config.yaml
hop_length: 160
encoder_norm_position: "pre"
encoder_expert_mlp_ratio: 0.5
encoder_subsampling: 4
encoder_positions: "learned"
fusion: "cross_attention"
decoder_activation: "squared_relu"
decoder_mlp_ratio: 3
decoder_bias: "all"
decoder_qk_norm: true
gradient_noise: 0.3
lr_schedule: "cosine"
final_lr_fraction: 0
warmup_steps: 870
weight_decay: 0.1
Rows from block 2 of the text decoder, named by matrix and row number. Rows with one number belong to one attention dimension. Each number is 128 + 24 x the weight over the matrix's rms, rounded and kept within 0 to 255. All counts start at 0.
# v: attention query, key and value (stacked) (decoder.blocks.2.attn.qkv.weight, 768x256, the v third), inputs 0-127
# proj: attention output (decoder.blocks.2.attn.proj.weight, 256x256, transposed), outputs 0-127
v.29 [147 107 144 117  95  96 127 108  91  87 132 117 120 103 117 148 138 154 110 109 134 115 143 124 104 108 117 103 125 161 151 125 106 123 147 150 136 160 133 131 118 198  97 117 123 136 157 145 120 139 118 107 137  84 110 138 146 113 115 101 122 161  88 164  89 154  87  72 104 108 136 143 121 132 129  81 193 129 110 135 174 106 119 170 135 128 132 159 167 123 123  91 133 134 125 124 123 155  94 130 170 162 131 158 134 161 168 145 113 151 107  87 145 128 138 178 155  88 122 130 126 101 115  87 137 143 124 164]
v.30 [104  98 166 111 158 117 104 153 147 142 112  90 119 103 139  71 138 155 121 101 130 149 129  90 136 112 137 133 140 129 124 143 168  74 136 143  77 134 125 138 105 108 115 123 101 128 160  96 143  86  69 126 161 130 166 107  97 126 128 103  85 119 100 110 108 113 115 106 114 120 104 132 168 124 127 173 135 105 120 140 143 147 139 155  98 126 129 107 112 127 104 154 173 145  95 133 160 111 113 112 139 152 107 132 118 105 119 149 116 155 126 114 141 148  99  80 103 150 130 109 113 134 157  89 109 140 112  96]
v.31 [161 140 101 133 108 130 164 138 160 109 107 130 129  78 117 116 132 129 113 119 146  83 130  97 127 158 114 131 126 167 142 145 137 146 155  96 149 139 150 186 148 137  90 113 137 133 160  97 149 156 171 144 148 134 130 125 153 140  85 155 142 110 141 114 121 125 176 102 124 127 143 133 192 134 100 137  87 143 175 139 140 106 141 117 121 167 112 115 142 136 120 104 156 128 115 116  85 155 148 128  86 120 105 126 137 134 122 158 117  96 139 149 103 148 135 118 114 118 162 126 164 142 127 129 164 131 124 136]
v.32 [114 145 116 133 136  97 148 138 120 158 147 172 113 136 161 149 157 138 118  98 113 133 146 109 155 125 152 120 101 124 130 133  91 168 152 145 157 164 110  98 111  94 166 170 141 109 114 121 130 179 115 130 131 125 138 144 157 137  95 140 140 165 104 154  77 152 130 131 122 154 151  99 131 153 109 164 120 120 103 152 127 126 174 114 140 136 163 119 162 135 142 121 131 131 137  92 134 135 140 157 151 161  95 108 160 148 149 143 113 105 103 134 126 147 122 112 159 159 142 131 125 148 160 131 152 131 181 153]
v.33 [175 127 111 129 136 168  78  90 122 101 161 112 137 126 173 101 131 150 104 164 124 151 144 163 111  97 122 128 114 123 150  94 143 147 145 136 125 119  88 110 115  83 127  74 107 105 100 143 135 174 150 159 152 114  82 141  84 116 145 111 125 115 132 114 109 162 110 120 162 114 154 122 134 151 116 101 130 160 135 158 117 147 118 100 131 118 116  57  56  86  97 116 123 134 158  99  82 131  90 132 160 118 152 159 122 101 118 147  90 171 148  96 163 146 129 120  96 123 140 143 149 153 101 123 113 143 134 131]
v.34 [168 161 122  80 112 134  65 123 151 133 107 132 162 131 137 125 147 134 125 118 134 112 146 122 144 128 132 100 116 106 104 102 168 144 183 119 152 141 139 134 118 121 137 120 136 161  96 155 144 103 144 125 130 156 134 134 145 159 113  79  95 111 147 104 114  90  82  88 158 131 123 125 139 125 204 155 122 124 101 126  44 147 103 139 111 112 177 107 111  83  99 105 102 126 123 103 160 134 121 141 123 155 126 138 113  97 138 140 120 145 146 162 131 120 149 131 140 124 102 135 119 121  87 108  83 190 151 117]
v.35 [140 125 106 112 129 129 155 133 144 140 116 188 142  64 143 128 166  99 126 115 132 180 116 152 120 116  90 119 102 131  97 158 145 157 123 135  73 113 148 138 133 152 144 116 133 136 188 110 115 137 115 130 140 161 129 158 119 114 148 126 156 157 109 109 136 116 174 118 105 127 106 135 147 135 148 160  87 108 132 162 152 127 144 144 106 129 116 127 144 146 105 129 109 173 128 172 146 163 140  98 176 116 128  78 129 135 124 155 130 131 146  99  66 136 143 113 175  92 106 117 141 116  81 104 120 161  89  86]
v.36 [168  81 133 111 136 134 175 105 146 111 109 151 128 137 144 140 151  99  97 137  78 104 159 114  96 117 141 149 177 146 130 138 134 129 138 141 116 137 112 109 146 100 129 128 103 128  99 152 118  99 180 127 129 107 127 124 149 130 103 118 126 125 147 113 100 134 111 143 147 152 140 111 142  75 139 117 113 143  88 110  58 128 171 139 130 138 159 157 103 125 109 174 136 108 131 119  95 140 146  71 113 116 147 121  66 116 145 123 113  75 126  88 145 137 119 130 152 126 151 145 118  94 123 142 170 126 124 151]
v.37 [135 125 164 125 151 141 107 108  91 126 129 114  92 140 143 113  80 125 134 157 154 137 117 155 115 107 124  82 118 124 141 129 116 124 150 130 104 141 173 117 128 115 107 108 110 164 139 109 133  95 148 127 118 126 129 109  85 128 111 135 149 108 135  79 164 117 135 145 130 132 127 144 164 134 135 133 108  87 111  85 133 153 111 147  88 146 122 115  95 133 147 128 121 135 158 118 138 123 133 144 121 151 135 132 117 141 122 170 137  99 142 148  85 108 186 142 113 138 110 136 111 146 142 160 138 118 109 114]
v.38 [ 87 103 135 162 149 167 102  97 102 121 116 103 134 147 142 121  93 134 117 114 112 125 114 108 156 111 151 112 116 112  91 107 125 122 174  91 113  94 158 118 137 102  89 168 113 109  97 140 156 116 148 137 142  82 104 139 105 112 118 163 130 133  78 135  86  96 130 135 126 155 149 147  98 115  41 146 124 176  99  96 166 124 140 124 107 114 156 139 174 123 157 162 129 103 142 150 171 111 153 124  82 148 123  90  94 140 121 118 161 139 131 164 131 131 105 129 120 134 115 162  92 137 162 149 105 110 113 157]
v.39 [149  99 126 121 108 141  85 144 154  95  98  91 142  94 110 125 132 128 154 151 110 120 152 115  94 138 147  86 127 140 138 126 116 118 134 134 133 146 145 113 103 114 113 123  86 146 137 148 134 131 103 108 135  90 105 128 124 128 139 135 140 132 126 142 150 128 129  96 131 134 136 148 155 122 150 120 121 121 125 105 105 149  97 135  85 136 126 107 150 139 117 122 106 159 125 152 178 130  95 126 133 135 160 161 119 113 138 148 140 110 146  83 102 139 157  98 107 118 128 135 132 142 138 133 125 127 130  98]
v.40 [109  97 161 146 136 107  93 179 129 113 131 110 157 151 142 145 121 114 169 136 132 140  90 124 103 137 116 121 127 158 136 109 154 110 129 129 131 120 142 164 126 104  90 117 103 150  93 100 109 105 161 112 145 137 137 109 111 109 120 116 141 117 127  96 146 177 148 122 108  96 145  73 107 135 143 136 137  97 116 113  94 148  99 144 126 110 163 121 150  91 148 103  97 126 127  89 157 158 115 123 137 172 105 107 132 152  94 107 134  84 151 154  83  90 116 127 100 132 143 115 126  90 133 141 146 105 146 134]
v.41 [193 169 149 134  95 105 121 134  93 122 129 154  86 134 131 111  90 109 137 102 188 115 103 152 124 140 133 120 121 150  94 103 164 140 119 135 118 116 161 184 135 108 119 127 111 144 173 113  54  78 107  88 121 110 166 139 110 110 127 171 143  98 138 129 163 104 118 147 137  85 105 167 164 116 141 133 123 133 147 103 152 121 103  87 112 149 113  66 172 131 103 155 118 159 102 123 139  95 122 148 114  93 157  87 119 149 130 145 127 117 147 154  91 173 121 182  87 148 144 169 119 119  84 153 142 131  90  84]
v.42 [ 98 103  72 130 102 183  95 124 114  96 150 112 178 130  81 116 109 165 105  95 111 134  85 115 150 151 138 116 132 152 150  78 122 122 138 165 110 150 159  91 121  77 144  93  92 146 180 155 175 136  78 156  70 113  94 184  92 130 154 119 155 141  84  89 113 109  64 111 111  60 162 153 103  92 164 159 149 153 110 131  79 163 136 174  94  83 130 132 133 144 146 130 132 104 139 140 157  96  79  83 161 139 160 138  91 143 151 135 146 128 128 103 131 148 114  51 150  79 115 104 150  90 123 115  90 120 128 178]
v.43 [144 141 169 163 177 121  83 117 144 163 115 148 109 146 118 149  90 104 139 112  89 129 125 128 100 111 115 103 125 147 113 117 111 145 120 114 129 108 128 151 121 150 128 152 170 116 143 134 125 156 164 124 103 128 137 125 127 160 146 130 106 102 128  77 116 137 188  78 153 140 126 113  99 142 134 140 127 164  92 148  97 109 138 155 184 121 112 153 154 104 135  67 142 162 103 172 115 141 128 179  95  87 110 116 127 120 110 133 123 111 146 150 134 112 139 115 125 149 124 150 136 168  99 125 144 144 155 143]
v.44 [131 116  73 102 149 116 155 144 110 118 134 105 108 163 140 116 149 133 110  93 157 134 154 127 115 151 149 121 146 146 158 105 141 124 127 126 150 143 131 108 138  99  90 137  87 121 126 102  96 137 113 124 153 110 108  94 149 134 122 112 105 114  91 105 112 151 111 133 153  94 159 157 109 132 113 116 132 140 117 136  92 159 126 133  78  84 159 144 159 171 130 137 121  98 137 158  84 146  95  92 157 118 107 147 107 122 101  95 126 145 108 135 134 130 156 111 158 122 153 155 122  74  93 154 109  87 141 124]
v.45 [ 87 124 129 125 145 113 110 152 130  77  91 125  76 140 133 105 126 138 114 153 135 149 129 107 142 128 130 125 113 168 144 143 130 169 131 129 143 124  88  92 152 123 106 196  85  68 135 134 151  94 146 106 142 131 135 132 123 119  83 124  89 150 158  95 136 159 133 152  99 132 104  75 127  90 137 101 121 157 144 108 140 126 171 126 143  65 121 120 144 108  94 167 118 118 136 131 117 152 101 105 158 114 153 113 134 157 135 107 139 116 133 109  95 125  76 111 119 120 116 140 157 160 109 134 145 145 110 162]
v.46 [153 160 134 137 115 148 130 102 144 128 103 142 128 120 117 139 123 127 119 145 160 121 141 143 143 163 119 127 110 126 144 131 123 114 110 154 122 146 126 127 135 151 118 124  95 111 125 113 115 127 133 119 106 165 123 133 150 130 153 124  93 140 117 126 151 143 174 152 134 136 152 145 141 109 169 149 115 131 120 115 139 100 148 127 122 110 119 142 140 122 176 104 129  99 157 138 163 121 152 120 159  97 149 123 122 110 107 112 140 122 114 141 112 127 144 132 139 124 103  68  96 133 137 117 114 153 150 126]
v.47 [135 153  82 133  99 151 154 151 125 127 146 151 144 131  85 122 163 101 123 110 128 109 152 125 133 134 107 138 116 118 156 154 116 103 155 133 163 135 169 145 132 149  92 154  89 115 135 121  97 126 120 110 124  91 145 122 164 127 143 103 172 115 121 139 101 112 124 112 156 112  95 116 126 117 107 146 175 162 213  89 174 163 114 126 140  98  97 126 170 127 108 118 164 127  92 127 151 148 102 102 107 166 116 119 124 137 139  83 121 151 151 133 101 152 175  81 142 138 135 156 141 143 132 139 113 147 110 106]
v.48 [ 64 147 126 124 118 125 131 122  84 141 149 124 143 143 148 100 132 134  94  93 139 110 112  96 146 109 124 176 132 117 167 139 134 157 166 134 167 123 149 134 123 124 105 135 136 142 153 118 165 100 168 120 135 154 135 142 162 190 132 124 120 132 124  98 123  85  98  81 124 181 120 137 137 107 124  96 127 138 131 122 127 172 151 140 111  96 115 135  98 151  85 125 136  93 110  94 125 138 130 134 178 123 100 185 132 113 115 158 137 106 139 157 135 117  90 159  89 126 141 127 121 124 129 149 133 149 118 133]
v.49 [119 100 124 167 141 139 148 116 107  95 153 152 145 134 121 150  90 151 152  96 120 134 152  75 155 144 127 133 155  97  91 125 132 144  98 139 114 151 138  84 123  83 156 132 120 123 153 138 190 102 110 131 131 100 113 123 120 116 157 124  61 153  95 154 132 118 117 126 110  72 125 128 155 129 108 147 121 121 102 130 129 111 118 137 103 184  90 146 121 196  97  81 155 116 128 132 146 157 125 117 134 126 170 192  99 142 111 112 104 142 103 152 124 142  98  94  96 123 118 133 139 105  94  94 159 120 106 127]
v.50 [109 181 134 109  99 139 150 142 113 109 131 131 151  90 128 121 139 111 133  93 101 122 126 116 106 168 124 132 103 110 180 188 105 122 158 139 146 126 143 125 134 179 124 168 152 105 118 135  85 151 117  90 129 177 143 123 179 144 114  96 145 145 138 149 114 126 160  91 120 143 157 129 155 113 148 125 105 100 168 135 153 134 124 127 172 110 125 107 135 115 178 140 153 144 118 141 132  87 154 126 128  97 146  92 138 125 130 117 132 103 118 121 129 111 101 162 133 138 158 140 132 156 122 167 129 153 100  97]
v.51 [125 120 141  87  99 141 135 165  80 169 113 102 139 110 109 124 127 100  84 172  72 129 153 120 134 100 128 105 141 105 134 151  92 118 153 107 114 140  77  96  96 140 142 118 142 156  82 105 172 148 108 134 169 162 119 123 167 155 103 117 104 149 103 125  79  85 141 109 103 166 144  97 116 108 149 154  90 163 115 106 119 128 177 167 157 126 147 109  97 122 142 158 154 112 165 111 132 112 142 117 156 180 102 120 162 109 107 144 143 137 143 120 168  98 103 106 103 136 127 115 107 173  70 112 151 130 123 104]
v.52 [ 76 136 119 137 104 109 117 161  95 109 135 136 109 116 145 136 112 122 167 127 150 165 139 110 154 151 110 122  93 101 120 139 134 136 146 134 118 139 105 131 147 161 146 123 121 178 133  89  92  92 140 138  93  99 170 137 141 110 143 110 157  89 132 205 129 102 119  96 135 123 156 135 105 162 123 127 123 157 130 126 165 112 158 113 131 101 110 112 141 174 135 126 135 213 198 121 138 129 151 121 139  74 130 100 139 126 101 115 139  81 136 137 113 151 152  62 139 161 169 168 113 186 131 136 125 120 158 177]
v.53 [143 147 173 133 140 104 133 162 141 140  98 134 133 129 116 121 124 143 166  99 164 108 142 136 119 120 128  87 139 118 130 147 149 127 102 101 128 147 137 127  78 128 173 108 154 107 109 100 138  94 153  93 131 156 132  95 161  99 129 148 133 107 146 125 166 110 150 125 117 144 124 108 144 120 137 169 102 121 119 153 144 149 107 147 126 124 101 109 157 124 131 115 144 127 120  81 143 124 138 180 136 122 143 131 144 139 180 101 146  67 115 102 125 124 155 127 116 136 124 107 163 143  93 138 129 117 100 132]
v.54 [124 106  57 114 116  97 121 111 119 145 133 109 112 121 150 144 108 136  76 116  39  96 112 124 149  88 111  94 163 143 135 156 105 159 155 139 106 168 111  90 157 162 118 124 137 158 141 119 130 169 107 131 146 134 147 109 176 155 146  79 139 145  90 133 111 114 139 128 128 146 111  99 147 125 142  91 111 133 152 121 126 127 132 135 111 145 163 133 123 120 138 104 128  94 150  87 151 187 140 111 117 152 126 144  91 148 118 166 100 114  85  85 184 115 101 111  99 138 135 121 138  97  81 119 153  47 121 172]
v.55 [114 160  75  88  98 125 130 109  73  72  83 155 151 109 118 151 112  92 102 151 189 145 135 116 126 120 142 156 115 101 133 165 118 137 147 120 123 131  97 143 115 174 123 146 113 148 104  91 100 136 145 139 134 160 140  96 129 154 130 135 117 109 131 141 122 145 162 145 150 138 131 133 166 149 112 109 117 136 137 123 151 167 126 121 196  97 136  95 118 104 124 148 131 165 102 108 138 131  86 140 103 147 134 134 160 120 130 143 158 130 107 115 153 153  98 162  93 148 146 121 118 193  87 155 114 158 124  94]
proj.29 [150 169 149 139 125 149  91 125 109 117 118 130 143 175 134 141 115 138 132 110 116 140 117 125 125 104 138 168 107 135 138 166 114 137 148 116 144 118 148 118 173 130 128 134 118  74  94 151 142 108 158 122 115 136 172 121 145 182  77 147 133 128 131 146 112 121 127 133 100 127 155 141 109 128 114 108 116 118 154  89 175 112 146 110 156 140 106 114 104 115 123 156  89 153 103  99 143 135 115 181  93 154 124 122 128 142 124 125 115 128 151 141 122 100 137 151 128 109 146 170  87 162 145 139 140 130 110 110]
proj.30 [167 165  89 142 130 145 138 139 116 129 127 171 120 151 144 165 143 106 131 169  99 137 118 142  99 141 140 154 147  96 141 123 124 155 130  94  94 130 150  97 144 134 119 126  86 110 132 141 152 151 143 162 106 112 133 116 166 117  80 108 121 171 115 127 142 166 130 155  65 133 164 164 158  87 130  97  77 111 186 132 134 121 146  99 131 128 151 135 144 150  98 138 161 129 150 142 134  98 165 133 165 138 127 111  77 141 129 162 112 141  87 116 121 132 162 129 150 176 133 132 123 147 123 140 154 132 143 144]
proj.31 [107 118 165 147  96 121 101 133 132 110 119 135 146 134 133 133 152 113 103 122 135 113 108 129 135  92 145 107 155 136 120 132 155 125 120 125 165 124 139 105 149 112 131 147 102 145 123 149  96 131 111 144 128 123 122 123  91 155 143 120 132 148 136 132 169 173  89 130 146 132 107 132 132  96 165  88 161 156 109 125  90 139 121 150 113 103 128 144 139 154 166 144 101 139 136 127  83 135  96 128 117 143 120 112 137 148 170 125 126 131 130 116 135 129 145 108 128 138 111 137 105 138 152 126 128 155 161 110]
proj.32 [133 127 144 104 105 145 132 172 143 106 112 182 153  97 144 111 102 111 131 144 125 147  68 138  85 123 126  97 123 112 142 147 155 127 118 167 152 125  99 170  84 113 126 128 139 121 100 127 116 124 191 161 108 123 131 140 104 191 118 152 110 140 133 117 161 134 109 132 124 176 146 123 125 117 120 126 103 125 116 194 117 145 118 157 139 156 132 153 165 177 136  97 126 116 127 108 127 103  99 131 118 124 132  80 139  84 141 114 132 115 186 131 141 137 117 153 163 147 140 120 122 114 181 104 123 111 108 106]
proj.33 [127 155 119 141 122 149 136 149 104  89 125 139 130 125 113 154 106 118 127 136 147 129 160 111 119 131 129 168 122 135 123 156 119 142 125 127 126 152 115 138 150 135 131 162 122 132 117 150 124 143 140 116 128 110 127 130 143 119 120 134 132 137 133 132 137 136 141 127 105 126 114 136 119 120  96 122 130 145 165  89 162 127 119 133 114 145 117 136 172 136 140 129 142 153 121 121 121 155 107 117 120  97 120 125 133 146 108 122 117 116 131 119 131 140 122 121 115 168 136 142 114 114 131 132 138 143 168 134]
proj.34 [108 133 137 172 144 117 145 154  95 153 163 156 153 119 150 175 125 163 157  92 137 113 104 145 135  99 129 154 131 112  97 204 138 126 138 119  89 139 158 132 176 152  98 151 133 115 127 106 114 102 155 103 116 162 120 103 165 102  66 149 114 127  97 133 160  83 122  97  99 182 109 146 112 146  91 111 124  80 192 115 201  96 165 119 134 159 119 134 157 141 140 166 126 112 129  81 155 147 169 138 126  92 133 158  95 162 127 147  95 137  57 110  96 115  90 123 107 218 126 133  58 172 139  75  59  85  78 143]
proj.35 [107 152 144 154 154 146 126 128  92 145 152 119 118 105 139 120 126 118 111 114 147 123 107 124 109 119 130 139 151 127 128 146 117 115 158 116 147 112 119 105 132 139 113 138 115 158 139 140 119 139 145  92 150 117 154 124 144 100 122 124 123 134 142 119 124 136 101 129 147 149 147 127 138 134 123 110 163  95 109 116 102 102 154 139 153 135 127 123 177 119 141 144 137 121 132 117 123 136 137 127 130 117 135 142  77 109 126 141 130 124 132 145 136  99 112 113 112 133 123 110 123 135 148  94 145 123 131 130]
proj.36 [111 159 149 129 128 127 130 151 117 110  96 144 107 119 126 121  98 146 171 133 112 146 124 149 104  99 152 127 121 104 112 157 130 181  96 157 120 130 113 131  96 110 128 128 136 149  83 121 138  94 183 156 116 114 112 122 133 160 111 160 135 130 129 140  97 132 179 147 123 139 154 131 111 143 127 139 108 174 132 159 132 162 104 146  91 129 145 131 152 146 109 100 196 109 164 119 144 123 107 138 120 125 109 101 167 140 126  86 139 134 159 143 128 131 121 180 110 166 116 137 144 123 100 162 138 114 114 123]
proj.37 [150  98 121 140 144 124 101 133 136 165 155  89 115 151 126 155 138 162 112 128 145 123 174 103 164 119 109 148 135 154 142 122  95  47 139 126 129 130 149 122 148 125 116 131  87 121 149 121 147 159 124 113 123 146 134 135 103 100 163 132 166 132 108 130  94 120 102 114 117 115 107 146 121 126 144 140 118 145 136 118 132 135 139 106 126  89 105 115  94  88 143 137 107 125 116 140 127 151 147 128 147  96 141 153 124 103 136 112 116 135 105 109 122 146  99 113 155  74 151 115 145 145  96 120 106 128 126 147]
proj.38 [165 126  92  66 124 146 134 134  94 147 116 104 124 108 103  83 146 115 147 153 157 122  81 137 110 114 131  75 152 134 130 117 143 127  96 146 117 127 130  58 117 118 132  87 144 101 154 118 147 142  78 130 104 106 154 120  66 164 145  75 108 140  95 144  87 150 147  85 126 165 133 128 121 136 171 160  91 120 107 124 120 156 123 173 102 127 160 137  85 135  71 138 110  52 164 134 155  95  81  87 132 161 191  82 133  68  89 111  84 129 146 131 160 135 161 142 156 129 103 117 151 103  76 146 107 144 151 149]
proj.39 [129  96 117 144 118 143 124  90 130 134 176 125 128 141 139 145 127 129 131 113 101 107 145 141 172 130 113 160 130 120 116 119 102 120 144  97 155 127 122 124 144 165 154 164 132 121 133 131 143 163 127 113 141 148 145 120 145  97 144 126 139 144 140 119 124 120 122 109 117 125 118 169 139 121 123 141 102 115 119  98 152  87 134 116 145 101 117 115 120 111 136 167 124 113 137 119 136 133 161 134 121 121 142 130  88 109 132 115 107 147  90 130 121 133 133  99 121 162 157 159 123 161 163 117 110 131 130 139]
proj.40 [140 124 127 123 130 120 123 123 124 132 137 108 134 147 127 151 119 142 116 120 121 125 136 114 130 127 124 124 129 113 135 120 126 115 130 134 119 154 128 112 139 109 119 120 119 128 135 136 148 125 105 150 122 149 114 142 139 129 140 123 124 122 116 127 132 108 140 136 116 127 125 130 133 118 134 126 107 133 118 135 143 144 131 125 136 131 113 128  91 131 121 127 121 120 126 126 145 146 156 127 124 139 126 123 147 137 123 128 129 144 111 131 149 154 137 105 146 112 141 131 139 126 122 127 108 132 136 130]
proj.41 [105 109 106 151 129 125  90 121 130 147 171  76 125 148 122 137 146 144 103 115 143  69 141 122 174 143 104 122 155 116 136 115 117  80 171 108 134 122 157  84 154 132 134 138  97 128 159 144 124 156 112 138 152 142 102 124 124  78 162 110 148 145 109 115 150 148  73 123 146 123  82 157 121 111 144 135 135 110  95 108 106  86 153 117 132 106 106  99  71  93 136 159 101 132 116 145 107 128 160 114 140 143 185 168  82 143 145 135 102 149  83 129 100 119 134  74 140  65 140 118 163 126 102 128 152 142 141 150]
proj.42 [ 76 143 105 144 117 195 178  86  60 223 159 147 108 138 160 190 126 149 142 139  85  85 125  69  97  80 168 208 170 167  85 166   5 164 151  51  88  89  84  92 150 197 180 208 228 140  90  61 226 157 182  68 161 199 152  62 193 140  70  68 110 152 128 144  73  99 193 170 139 156 153 126 143 199 107 157  50 120 190 122 221  95 182 150 253 189 124  41 160  62 179 175 180 162 108  30 113 127 166 154  96  86 113  94 142 102  75 103  69 170  22  96 152 106 120 186  57 255 195 160  61 225 111 114 155 135 124  94]
proj.43 [140 113 108 105  92 104 105  88 145 133 120 121 138 122 131 128 142 145 129 139 122 122 105 104 126  96 112  90 160 112 139 130 136 122 102 136 134 128 134 136 121  96 119 127  89 149 150 110 124 142 110 150 113 111  80 148  93 153 139 150 141  89 113 138 129 135  98 130 111 136 136 106 143  96 154 136 137 136 126 136 125 162 118 130 124  98 102 158 138 121 134 124 108 133 154 175 102 115 145 122 136 132 139 113 152 126 109 111 118 150 155 142 120 158 124 129 117 125 129 121 128 102 110 154 132 127 127 131]
proj.44 [149 145 129 144 146 154 144 128 113 139 137 132 133 147 141  99 109 135 116 149 130 132 111 109 103 168 117 137 106 142 119 134 113 134 110 150 176 145 132  91 132 172 141 128 171 157 121  98 134 122 149 103 102 140 140 121 155 130 120 142 119 106 135 158 126 127 127 118 109 162 157  97 124 152 116 125 101 130 138 113 113 124 131 121 132 137 166 106 149 141 110 120 152 152 102 110 111 125 134 162 125 127 141  95 158 113 129 103 116 150  96 120 129 125 116 159 133 138 138 140 117 143 150 108 133 121 136 114]
proj.45 [125 123 101 104 140 135 118 102 158 124 121 110 129 140 112 108 142 138 138 139 135 132  93 141 149 131 162  97 125 119 103 120 108 120 110 146 106 156 151 153 100  95 137  63 167 151 113 122 138 101 136 135 107 105  95 129 121 142 147 133 122 106 110 118  88 130 164 144  97 141 137 114 134 133 154 160 129 132 117 154 140 143 143 179 115 160 129 149 149 145 137 137 140 110 130 127 135 124 122 154 113 124 109 133 135 138 112 153 132 135 144 133 124 165 132 109 149 134 105  92 147 122 123  97 129 105  88 124]
proj.46 [108 139 147 140 130 129 137 139 124 140 139 127 119 145 125 120 144 127 130 144 139 106 133 128 157 119 120 117 127 159 125 140 138 123 133 142 124 141 130 121 127 113 133 131 115 128 125 144 122 129  86 131 130 113 131 118 132 125 182 135 128 114 134 128 146 125  95 100 173 117 135 115 130 119 124 129 131 118 116 122 113 121 109 110 118 103 136 152 135 128 132 112 126 146 130 131 130 139 129 125 141 121 135 142 127 115 125 111 146 137 135 117 147 131 117 116 135 112 127 125 132 107 152 125 127 129 139 142]
proj.47 [133 147 172 175 127 101  92 144 112 130 157 150  92 156 140  71 171 138 118 115 168 148 118 121  92 179 144 129 148 136 144 109 138 114 156 155 176 137 133 125 135 135 108 101 136 145 124 148 118 101 122 133 142 110 137 111 107  83 135 189 117 146 153  95 206 119  82 125 157 125 138 105 132 121 125 103 113 131  84 131  78  80 179 119 161 129 163 143 170 158 110 126 100 113 120 125 113 129 148 172  94 158 114 134  97 119 159 138  89 131 110 103 166 127 149 108 121 133  82 115 106 145 109  92 114  91 144 145]
proj.48 [153 180 132 146 158 167 151  88 103  75 119 150  88  76 115 119  98 110 141 158  81 151 146 118  86 135 153  89 129 118 117 184 124 124 152 112 116 131 161 125  97 108 153  68 141 121 110 138 133  94 133  98 123  82 160 140 138 165 102  87 132 122 121  92 100 181 163 140 140  78  93 172 132 129 131 144 131 111  68 142 164 139 117 101 126 120 135 109 127 151 162 111  99 130 117 120 147 117 130 137 126 137 173  90 129 120 145 121 135 146 187 159 136 164 184 186 135 173 123 136 121 120 158 143 141 123  94  87]
proj.49 [113 144 125 110 123 138 136 102 107 120 120 138 137 125 141 138 122 144 114 140 128 131 137 135 128 129 133 147 123 144 139 125 114 134 113  92 120 143 109 134 130 134 121 163 133 121 119 117 142 141 134 135 129 140 148 143 144 150  93 121 139 132 144 144  84 116 145 129  97 131 142 137 139 126 122 140 113 151 151 128 138 118 117 128 148 138 127 115 152 105 146 119 144 131 137 127 142 138 138 128 144 111 101 110 110 120 110 123 146 129 112 132 106 127 103 143 118 142 122 151 121 147 155 154 140 115 131 127]
proj.50 [133 112 166 117 110 117 100 106 146 115 114 124 112 144  94  98 120 123 142 123 157 160 109 167 125 139 123  79 134  91 110 118 169 133 133 146 187 117 141 123 109 111 120  70  91 142 164 116 123 107 121 128 100  79 117 108 121 122 151 157 106 140 122  81 169 114  66 142 173  96 116 135 126 134 126  86 179  75  93 104  71 130 126 112  83 121 162 133 159 164 114 125  97 143 134 150  85 146 139 102 167 165 157 137  96 167 149 177 133  86 176 142 145 113 151  96 145  89 103 129 145  77 135 130  95 120 141 145]
proj.51 [170 200 163 112 135 110 134 115 107  67  76 152 125 104 135  84 147  94 128 143 183 172 120 160 102 155 157 104 106 137 120 123 172 156 143 181 151 142 115 144  60 121 110 139 101 137 138 108  78 110 116 126 110  87 152 120 113 106 113 151 136 106 150 103 165  97  98 159 138 137 125 120 135 118  92 103 183 101 155 137  88 172 112 107  90 110 117 151 183 145  99  98 122 139 128 152 124 151 104 123 124 124 140 112 121 171 129 119 122  95 185 157 155 153 149 144 143 156  90 127 155 100 132 115 116 113 147 123]
proj.52 [157 132  97 143 109 107 128 130 138 116 120 133 143 143 114 154 161 135 110 138 107  89 109 128 137 140 158 107 142 140 145 127 157 138 167 121 132 114 139 130 142 101 110  84 110 129 101 157 142 135 152 134 134 124 105 144 113 133 145 125 119 146 139 145 131  90 171 123 132 145 159 113 137  97 136 140  87 126 113 160 126 147 146 114 150 131 119 115 122 138 157 120 122  76 134 153 128  98 121 144 110 140 145 128 127 117 138 105 125 169 131 115 122 195 134 129 134 103 169 108 143 121 140 130 146 114  98  85]
proj.53 [153  78  85 119 115 107 124 142 117  84 144 110 111 129 117 107 112 148 116 125 117 138 147 131 132 126 163 193 132 136 172  92 102 139 125 117 112 142 102 131 152 150 121 150 128  75 138 102 125 138 100 161 115 163 132 141 133 152 136 115 123 118 110 144 104 158 145 119 130 140 131 110  91 157  99 129 149 209 156 114  94 109 122 161 121 114 113 116 146  96 116 137 138  55 107 135  95  94 126 104 110 137 137 125  91  99 129 135 162 116  93 121 123 146 116  92 150 102 134 111 138 148 147  92 100 172 129 142]
proj.54 [137 215 201  61 116 151 151 115 135  45  77 203 127  44 116  92 167  68 138 146 186 192 150 146 118 116 122 139  94  71 135 123 151 156 156 122 136  94  83 164  65 163 116 149  97  93  83  89  72 128 131  84 113  83 170  83 116 127 112 142 130  95 177 150 148 157 117 162 121 112 157 129 140  96  81 106 162 120 102 132  80 156  89 161 113  79 105 132 147 125 115  89 123 170 144 137 118 118  42 136 120 122 156  84  97 116  92  95 154  75 206 170 141 148 191 164 157 158  79 151 100  94 216 146 170 120 165  72]
proj.55 [140  77 123 135 145 120 112 124 148 128 116 121 117 148 143 113 114 113 131 125 160  94 124 129 136 140 145  68 162 111 109 125 165 123 152 170 166 125 126 140 136 101 140  86 112 142 135 156 114 130  89 116 141  64  91 113 106  62 177 148 126 128 117  89 145 157  96 155 145 120 127 119 143 101 107 101 150  78  88 136  87 118 127 127 100 139 121 163 136 163 125 126 120 104 137 138  80 101 142 117 119 136 160 153  99 107 153 168 139 120 152 156 131 150 162  36 137  73 133 100 155  98 124 107 116 103 121 142]